{
  "encoder_arch": "convnext",
  "model": "audio-text matching model",
  "dataset": "chords played on synthesised instruments",
  "train_examples": 52083,
  "n_mels": 80,
  "hop_length": 160,
  "input": "log_mel",
  "spec_augment": false,
  "win_length": 512,
  "encoder_norm": "rmsnorm",
  "encoder_activation": "gelu",
  "encoder_mlp_ratio": 6,
  "encoder_layer_scale_init": 0.1,
  "encoder_dropout": 0.05,
  "encoder_inner_norm": false,
  "encoder_subsampling": 2,
  "encoder_layers": 10,
  "encoder_width": 384,
  "encoder_kernel_size": 7,
  "fusion": "prefix",
  "tokenizer": "word",
  "vocab_size": 60,
  "fusion_encoder_width": 256,
  "fusion_encoder_layers": 8,
  "fusion_encoder_norm": "layernorm",
  "fusion_encoder_norm_position": "post",
  "fusion_encoder_activation": "gelu_tanh",
  "fusion_encoder_head_dim": 64,
  "fusion_encoder_fused_qkv": false,
  "fusion_encoder_bias": "none",
  "fusion_encoder_qk_norm": true,
  "fusion_encoder_parallel_block": false,
  "fusion_encoder_moe": "expert_choice",
  "fusion_encoder_num_experts": 32,
  "fusion_encoder_moe_every": 1,
  "fusion_encoder_expert_mlp_ratio": 0.25,
  "fusion_encoder_experts_per_token": 2,
  "fusion_encoder_shared_expert": false,
  "fusion_encoder_positions": "learned",
  "fusion_encoder_connector": "linear",
  "residual_init": "zero_last",
  "optimizer": "soap",
  "beta2": 0.99,
  "lr": 0.0026,
  "beta1": 0.95,
  "shampoo_beta": 0.99,
  "eps": 1e-08,
  "precondition_frequency": 10,
  "max_precond_dim": 1024,
  "one_sided": false,
  "adamw_lr_other_params": 0.00076,
  "grad_clip": 1.0,
  "steps": 6700,
  "batch_size": 128,
  "epochs": 16.5,
  "lr_schedule": "cosine",
  "final_lr_fraction": 0.1,
  "warmup_steps": 330,
  "weight_decay": 0.2,
  "adamw_weight_decay_other_params": 0.01
}
Rows from block 3 of the fusion encoder of a small audio-text matching model, named by matrix and row number. Rows with one number within an expert belong to one neuron, the router's apart. Each number is 500 + 40 x the weight over its row's rms, rounded and kept within 0 to 999. All counts start at 0. Numbers have three digits each. After the name is the row's rms in percent of the matrix's.
Before each expert's rows are labels from the 100 texts, of 14976, where the router gives the expert most weight on average: "tokens" is the input token at the peak. Only what is clearly more common there than usual is listed. The data: chords played on synthesised instruments.
# router: router (fusion_encoder.blocks.3.mlp.router.weight, 32x256, trained with AdamW), inputs 0-85
# up: expert up (fusion_encoder.blocks.3.mlp.up, 32x64x256), inputs 0-85
# down: expert down (fusion_encoder.blocks.3.mlp.down, 32x256x64, transposed), outputs 0-85

# expert 13
tokens: "#"; "<end>"; "power"; "sus4"
router.13 092:498465517537481539503426467523464536442537590497557521454471576597416506463560473475496459498459486544461493446543537473610463425518538537517525492397474497479528495455514486501510520573511485528518496476510560474489506492501538468495523530430428469515442483
up.0 059:555512493509541501438516475433499474518552414477533511489508505455465499504486516526528536506552526544555489456483518519454591583476487524446539551531516420465621499509483455550507471541520591547556553530504467495486535470540470490545471446533487545451580486
down.0 061:562554486497416472461445507553437618413459515463508495460578456454495491528528538539507569486521503463569486475508465451502466514480451456533552447487414563477453545488483482409535526509492446521486502500523507513515480429467552408539497541537547484512434436
up.1 116:472490460548522517531468552491509526534456528492551540495512471511544588505478551433541505504458498366452503498489544520455529479541529501467523420521556465546559466565553431511405506530498464500506475453542486565543479494502584483487508535458499519545513496
down.1 121:473439560455421532446501479467422478487450460485469558435530562459595549547500469440459517481562529428468571517513477487519494606575539452557484457476482494551441464543510495515513471561496527450500440478506507533479462515579432564467442514515504490518609524

# expert 20
tokens: "quiet"
router.20 083:465588468484491489533535482489461515506495555480516473529472518522529494558561506500448507537476522489512540513523443527497473565547435528538536458457534386578473488412542523494459515555496484535527467532464612491535487453476533575512515573554448449480453513
up.0 092:402480502534531466492494548445529513530564418510445430461521541489481506432459508458471480463508494505462454492435518569438482542534521450458449466480486562477590427651510490526472474538476501476447495523474453482561474501547506547440502504490482462540459499
down.0 097:561529508485482455572537554481530533543491469510513512498497463500441494547523477546553459520417544508516503433550406526500526469470476571500490523462614489503434463505466479479489441438571434512479476488551539500482547531513533479451523516517519540453475502
up.1 080:566416538509454470509414484500543484545580534537520528473549509568493415512509517450505472559501512513486474481494520449516473471510421507542475462497466467482537495529466535549497551575503451457501525469486412468587509482478539488481415581421528564485514510
down.1 072:479461523517527528472520468508454469577468530433437475523477568455512537572532561472482550522505452513391469488527428564489499463505534455531437510485448546461464528488537457495451488558479483472490461481464479418458472551540484471459482420511452530564539488

# expert 16
tokens: "down"; "strummed"
router.16 075:455568497451478507482521503495456415486444559436555534520472550580476470420480486538564452561449546550475539490476470390545467459504495541486471532497535518460534477434490540490524513424483485484551514497468507528492455489437554544474572474553431488424447477
up.0 099:512458520432471555525467433565496541557480454550532526511460522497416509511472474466490498454569537510472475496546518504545452527486512499457531566515541424532433494498526434462520509481505533498531485425581481513465537544543448507526524489425479487447452528
down.0 083:499475533556570560487554462516425457492579496504511577532556449501561498509445470477503509508418577486445484493461539526514578535515472544560557431488540570445473561469491561553512527443471491540515559537476537507452507512507529442465503546494509499503490443
up.1 090:491495524531561527520518488533564506558594425498481534533457575527512439508525481495558432510486578542450492563513482508422532571541545493485494451455487467494452529518380465510444470453561478500521472443464507514520519444518487565517474566466468410549441502
down.1 095:485551520472502506513493519529495530444491472514506498478535532492546436465467439490474497531592492454524570488476498558532544461470542532479498460566472535550407485457526413440498494489559456555455504507481443500515461331473569525498460561479520544481495486

# expert 15
tokens: "<end>"; "-"; "piano"
router.15 101:468571540483484532507465493477462565482546525501440513508515467589572518508561458509501457447469539490512500573463499476499496428555475493561486552443547548491533554553562484475448570436451500492533496536483485538547514480420510552445488439489516467445479536
up.0 076:554476546510451530414493546515488500509530505475493507441462583515447458527436482535563484450514517575420527516591543489521550518496451486505502484465483490502475470496514545552492483575456510548512549520488547484478493426450527452484472422534496504520514552
down.0 082:430531486504504505444497478493572503529472520462484492527511489505553523505562511440523525473533502555560475539465548464518488447522557529497469519501578547495600506516574529514496537505517568480558529559448437441513476514484502534542535471427491425478509536
up.1 110:552504505450432527521549544455473427462472441503470518541546454494424541532521498443525471540570522461531517510508509586516536526489456523530421486469529565517508414508488423571448532529483574561492535541503469517491539472498482570548470476499514490571533542
down.1 102:493603575478552445533538443482480535461499468587571572462486419538467499532441491456435463520448551398468476418487507472495523471573489473560473462469555475521466517503446484467482492591548463507502453472409556434523486492479519568477531516450452552510487497